Weights of a small image classifier.
Model: 3.09M parameters, 24-pixel images, arch vit, norm layernorm, activation squared_relu, patch size [2, 2], layers 10, width 160.
Training: batches of 256, held-out accuracy 99%.
Rows from block 4 of a small image classifier, named by matrix and row number. Rows with one number belong to one neuron. Each number is 500 + 50 x the weight over its row's rms, rounded and kept within 0 to 999. All counts start at 0. Numbers have three digits each.
After each neuron's rows are labels from the 100 images, of 14848, where the neuron reaches its highest value: "peak on" is the class under the peak; "strongest on" is what is common among them. Only what is clearly more common there than usual is listed. The data: drawn branching plants. In brackets: how many of the 100.
# fc1: MLP up (model.blocks.4.mlp.fc1.weight, 640x160), inputs 0-159
# fc2: MLP down (model.blocks.4.mlp.fc2.weight, 160x640, transposed), outputs 0-159

fc1.310:435496532474520474467550574520521470445397446427406495489415556459587494504538478540461526534449490500517503512525447470568551449457504465455456491489538472471513537524431464614506561609406526521452516560491497509445417448548371436529506538514537456407563457535504505570500484527557573496513524486555461525489510503382442452499539466522471531511513473479519497454490481540460512505584638467498547528512521431519387356463420567591415610547432458462516474435529495474465425496493475
fc2.310:523552474528555614484568561603499476498538556524496532501500572549504433504582493508529557563502491499493504589538505478483500511584616540448491537540500495477536476518469528420452467502416489543500477492516467396502439473398397499547550478560482552460475422492554551568533493396444493488423489506509470439624438542508499490499533502512526600548534490523530468521594534504480504496446474532489531477479515421490420511527524463369569491555395648498461483495546476597503571574513624
peak on: foliage (39)
strongest on: three-way forks (96); wide (68); green leaves (64)

fc1.92:436548491515495464475492482530575474480472531496470470483522400477519489548511443538503561428408575430448471487485509517420550648434548500519444543445544532527449549544441503585500567546497479521505397505515495422511533498512512562542478458418494528484478445479516474534486426559561526481491643548528452410463472422488485455580450421503478594569434560531438405503576466574575571570532495467498470392498509547490567477459551491582537468470503467518488433586520423469496485486381431
fc2.92:369485535454487547532461516587497603512509483534496454518466442529584465558433522400405563406524494480470426567566537497539513465477456479506488453547454458606525482462472454531541392504542606451477453376576492512407545507489563469563521586508466477470542450583543568498503458477410536491587506541466426469506518434526463470509458490396503491519500501540542535578495427581590545464573506425491497460447501553516558494439497457524453545397547494455524495547510511553525580506441476
peak on: wood (49)
strongest on: wide (87)

fc1.523:513481557496510497464542441575557503476512471522513507480406522587501489487523444482526465458458505535582523458485536436526494512518554553486411537507571493491626500473473520518472511448448545439517567542506524452415524506512534502530422407471532467384542512529569533519461579436529488543515508357555591502495595543489460471625512517572543490588452449507420594611556426506447494437551496457492441490454469474500455466492451380475512482625390559494466541509559440461484450447477557
fc2.523:578515500560550530550577497496513490497581466490460509446532400508543462516591556502446512483445454443542484507489434513541527472480480529472462516408445441528523467442383473557392434539404501360574452491546557553517426550398552549521474510451368450542604531507511493499500519547396527427457497553526537523520493644546430508484526444474551482510503514482504575442504424562455514582516516515548504461482474492560528504425410476408500501481501522465512582514524523525479469619508536
peak on: foliage (48)
strongest on: two-way forks (73); wide (65); white flowers (43)

fc1.453:507473463540472516525434557448504481581400531540538478553523424519520504524458451448510487528583515559411519480561439542521502525500473475504493571448566522499560535547535590516498548416522540493442527487490514448423564502366581558462453466529533527472583490567482533652543499466500526451515525543459433447623565517548431509478530448531464430564531544456554421424480490491409516493499427585535559605480509524486559408493510489593447508544507522580404526596537509446440542519538463
fc2.453:386579502471542418531580449367490465511546452495488493510476403492510520467465533427524516512473559446416575558454607445504544398536551417433490525500450472435431510526516468557438621441533543509518552534519482603450559491430464430416529537604484406482575432495522520494529533563507489539513460507538544474460544542552561514517459475550445493557457470508537571497446506577499541588536532424457453516452493555467495579517469540437537482523469454452457509436388502460486522568462549
peak on: foliage (36)
strongest on: two-way forks (100); wide (51); green leaves (48)

fc1.560:552378508546565436425473542459476532480406578473472510510557502421548487544483405457549456553596502565487474526455455502499437570526461545544605470508587583535527541478487517498492453534509556634505502528478457496464468349484515485495555483589544412487510549519521521496517613546461519445470507524446445503544496512564554501537447513552493473525493550480464437486542586523476398445451438533476442577479529450461516494539561484573575425496637421549482487532542544463478583494467447
fc2.560:454478565590553381523555579574539609538538533488415531500486535471384538410434485496549515505429510437502505568498482587563447537592496559449533467579450588464473532495478520475517496492569573469459529468526518533537461499500506545456508501545473500498508606460482540477512483476475599574526477360472471508581543497545511462579544392503610600522425449495539524482484555530444493578463435549471536500491522571574452482587507496486582526561484505483552523521547491444452502563589477
peak on: foliage (58)
strongest on: two-way forks (98); leaning left (50); leaning right (39)

fc1.284:503453511573505499562543402493505537420506466509499490585427488587491559489464491445451516511565513591492619455430455437462520552535546512477539537560474429463551536567465427448462442594510560466430541399466480457457437517475533561518447500459537432538447501528503507424456495532455490471501547529504505402532569590474527403537455540477412491501500503515567536486484513572570472562492482541460510494432526573487494622498446475567585404563592579474506480493381453473474385462471492
fc2.284:436460463583529494469362505506522526476531466528494527413413468513515541492550447552502466410522532525497437529442533468526522507525486488374532591635483627582520462506414477517495509472508390457583450564540504473548518550450560532480497480422474534548500512514516473464508557495466524445461520465445546479462602476423619452500435547438440451462547538436530426434489571479540494537444546533486532527539508541610488526447500565497425537571476596470540494438443464459488439463573559
peak on: wood (25)
strongest on: two-way forks (100)

fc1.111:477484404515477537459516553538495490558589506540607477450501544577465476517536584548591444479535612464423558427579573450518509487483495462513543436539426512510532439491511430503542432451461522513506421475526548523392546480561511491423432424434545439476530589451425517514472454518534405536440527586483503502548480511546437537415458534505452426474535577434540463505590481506534445481466472615500513488425512532580469438490521449468476449520431579399480558553497550532549552432469548
fc2.111:463546476537525460470453548609478473513474450431449579424504562423570559531490587519412579485516587492588495524466470572525461600435495456485440445541550427473556459516501504509543579609436472435460410448492500564519494496524520435484550524510464417514541512459598569499511476479578475522493522556566442479480459441510505554529535483503500412457517487498473435545444498429513448537503452498530556555506543544553605522561459468527433557573399477501539396574567587491427529463579539
peak on: wood (25)
strongest on: wide (50); leaning left (48)

fc1.537:511510504506530543522458480440545518440451500507548480471483465507500417523500440526572476446413444457579431506487448417446519491445516530461471618523523527626407548501461448614497436477521436491514415523480640595411501547558566587505485438495434544507493501463512570563511368468481574502498417461517485515460487456531546482531532467541610552522408461528416492416500521455480518539544488511497535525482500510492528510508413540550580560458488495568475487466559532441435532549466366
fc2.537:504565490490524546525497521493530573505461549463531436429456492479424421507509523453401412489456565488474533516529482585527424461480542471500514544465409502524495480559438463506488519571610440505499566495553470493469595504578562526534477512632472558439521487496559519470530518439488553462545467441468565425432440525463440524554409482472522494509503510551485521501460329489457524525615494485565504384488488489366450529540514526518514544526436431511477461583416397412509548479488583
peak on: wood (33)
strongest on: narrow (44)

fc1.614:487506428412462577505504419446505449460539481423482437554493528413512555481564526476468468512516482541488521511457493477545493456488443488506526441537484534479518453562361500564426441492532434574422480456557482482461662497492417463571600454572509467469500538463606501530490507486382503522500524455541557491492497565420451507491549571527409514440511466441591522559606603474517536525540558455533584537390556495526492534521553501480550457552541566502518455503504457505606436511554448
fc2.614:490496509413473596514459392401532537475552560546472485435450499519520428487441504481460476551470523486531415395488540567548562521574499519469512540511419571549546550545556497508458482472448494437533499430622542448669525568483414518501485533424437537517584530531486458427506341532490550530522470482508509582472479511480500416545536510526539479457399479474418519526546518529499490497403496527448427440569484510542453481441536538535398462444452535458507574481517531546530491498494579
peak on: foliage (52)
strongest on: two-way forks (97); spreading (79)

fc1.436:583574562496496520559488549513490419456505522516489578572558402571504439472473541454582555506450520402519451518447463442498485547523450488479493392522482535446524515447561537471485489464420596522522471406479516504496457535477476518482565509537528508444478501379487491586469496422507439542423445532547390519470427455529583586467558469535516481456414613526441437484455461545474489488473434541352470445641532471446495537447491485534497473546507524552443537577498458447552463501503570
fc2.436:558437483472506500597454362454534522440456541508439582524469490464523474504553520439490384503530476514500563486493490427506517456511547493482471481524497490545579466458417465606565464594455595488517497510441429495534540439417494511466461500458480573441561489521435463511535468444441590615543575523593425493496564544477503503500499550459488535496548446478445493489533506488596541600471479522435577437513568485543536467423546494548431594436438554519426521483484619428572443516439514
peak on: wood (87)
strongest on: two-way forks (97); leaning left (82)

fc1.455:514452522539476476549532504475509473433446521482459444584438450512508542514383471443459495533501500521439525486494591474531486500419508512541513457531509458530537514479380501539510377585456594509446557475526430509472547571507494499478530428465508362492433487427674496490542581500521449501484439518561477474537533559495560480483497545502403463406461491528587559502522476486578506547469424465538466541475568512575543452551391489583540486581593453560535527411488474458502411474542463
fc2.455:471465480423510497494497494546540469510529515437504573414546525524480558467561485523534469558500521477508488413483598447580472528540481539385536540645497526569487516536382501480431511469454453403498488526520437436438489475413542569498458485449482501636448440484514496449504564504444457535533545551547514433547474487526468520479513523523466463486524492494478405458481517482510461538433467637458587569527630490571493477506491621419472585548465552417586498386495502439477514530496533
peak on: foliage (31); wood (27)
strongest on: leaning right (45)

fc1.489:432429438485399470492509480537492472600575570558545475528494521559493582485446486542571456522591491526447439497637483462458544504521507505452516471474538550508516615578528574481472469457462501527430524454471470437456542416458533548452499440504513503452496403539506560641512554492556455502472459583502466515574501427483513520587434498448429505499489418445482479499477529430568524505525461604494474561555528578514534451428603525519451500492578493484479438606431492438526605451466511
fc2.489:420531468418493445434467550495506588512472480468450589509481506433435566403495538519503442521512582494437590507542536465541475509570547472484480473555469514499378485428495444498484557522626499463517444570491500570485484521496485458497555509570501472498528400519441513552506470544500464487561571528548495480512530395502448522557434404536428618466525461542488475528417574474478585488462547503507534569559452590474527515542555497514581364497384399545456436442455505430472464539527512
peak on: foliage (39)
strongest on: two-way forks (96); drooping (52); pink blossoms (50)

fc1.89:497449553567555500478437488466452501566537543674540481532487415462419552466359469475543526465509578491478522471567497532465499551519557545503501419406474462504420524539526526540530463533526616437532531522415456495455561471454562556451494450525580530518539510439468512436546413526587549563559440530429396492492552433477579566466495504444555542477478565562390384462495428468569438426490480538477526464511436520522520500462512477598509501493523455483478535526429513462494520488479547
fc2.89:485565506469457612519471495520531449394504464528481516444450651506464446521478498502494424493546531546490463482507548538520552600533465462533457475576445489579493549519521557434645517534481448377570443483593487469550418569504487514460509479486518569540506443530462542509483399494457441327429508456579518408515534430471467490451508488460419503464612437431490441541435469474512481535440511542438529497481481610539517444490508502485431501480513525459558472565514518512494529446538455
peak on: wood (55)
strongest on: leaning left (58); bare (47)

fc1.326:471529486465475495536509484440532624479463538536387499569520437567534466480486483445507440539498398521535461565486447518479477506511449490476489521471497578570498569493477604532490552464470481493517465413467513570534442511476435410530512526621606484423517531657571549452440566476444479461524521488586505595427530563523518547541494445479473585574520541488467402548383477540425516483531539492484520520577489447380505491531514582512460545512602527446449487537561489453496524494511573
fc2.326:498421533537539491412444477505527546422528524445540477485482431533627577457473489563559471562506437490516519486530472589476597502498505512494443537444614662497472483460454550508517477441484496443506456508400514469636498473511544557516445420428537476468427546568480513437466565589384535505564585502476560614469481519407525438539484512493443456489503482515548476551504487500496566522491476440582537447502560503485527466440452464510491508510449535449491586470564496426525580533584551
peak on: wood (61)
strongest on: wide (44)

fc1.346:447511543483539413518458497496535480532488604563476486532521460478460384497374510464553545480438437443483504435481525428409548557481484523458505451396497493529385504593480463562530579538461425404497439484493492498446473603504528564508486484506480513494487474481467455477482468538493612551496502505492385486502544400560595427523541396521489572523585520559432422517548495512489465491453454526471484385523515505509574445444386503555542485446436442550473481454435476550439529523433493
fc2.346:410555521462420568540512475520540514546472531536425487549454540538440434441566600494416522489514536546526460458561543522458458513526480518521473454434535465528533562527466484419519449504473576469450453514568530483400421478536540544420513478427466470482508498473463579457473430496453495477602464496592516509527564530476494543458527540471491478532603469465446539507410375531591540420491473439524629480380461526618481530464539482535498534463579538426541527570518491571498580471390517
peak on: wood (92)
strongest on: wide (64); thick trunk (60)

fc1.558:506585495566539659587506520519521368449421439461447474416496478569518553513431563504450517452554494472509494575527466473526599514454504433445486482411543521439446496435529477536513517418402599547482456513472469455589500503535466526557473483533471513427488462486468504554592515510577556493499520556539449362545457452455481481496420413541620456488474509507514402476477508562542456507465532432507488428516499548459498454416569492461493533463489443499524564477550450452487602487461489
fc2.558:537459556440554502488527539583424552460514466442521427391529492455486450583531510504599563525502524511511479471447482434540625506533545562519578500550426534572521500461371492586478400398515583464491565529552498435470533508455495534459485490444474587496519515523510497540504528508510523587557552485592512441533567432480447457409553502454539516528539514561628501571510497486504510439466576459429455492465543523437485432427496541462433517493588410538503489431449583529577501465448527
peak on: wood (46)
strongest on: drooping (40)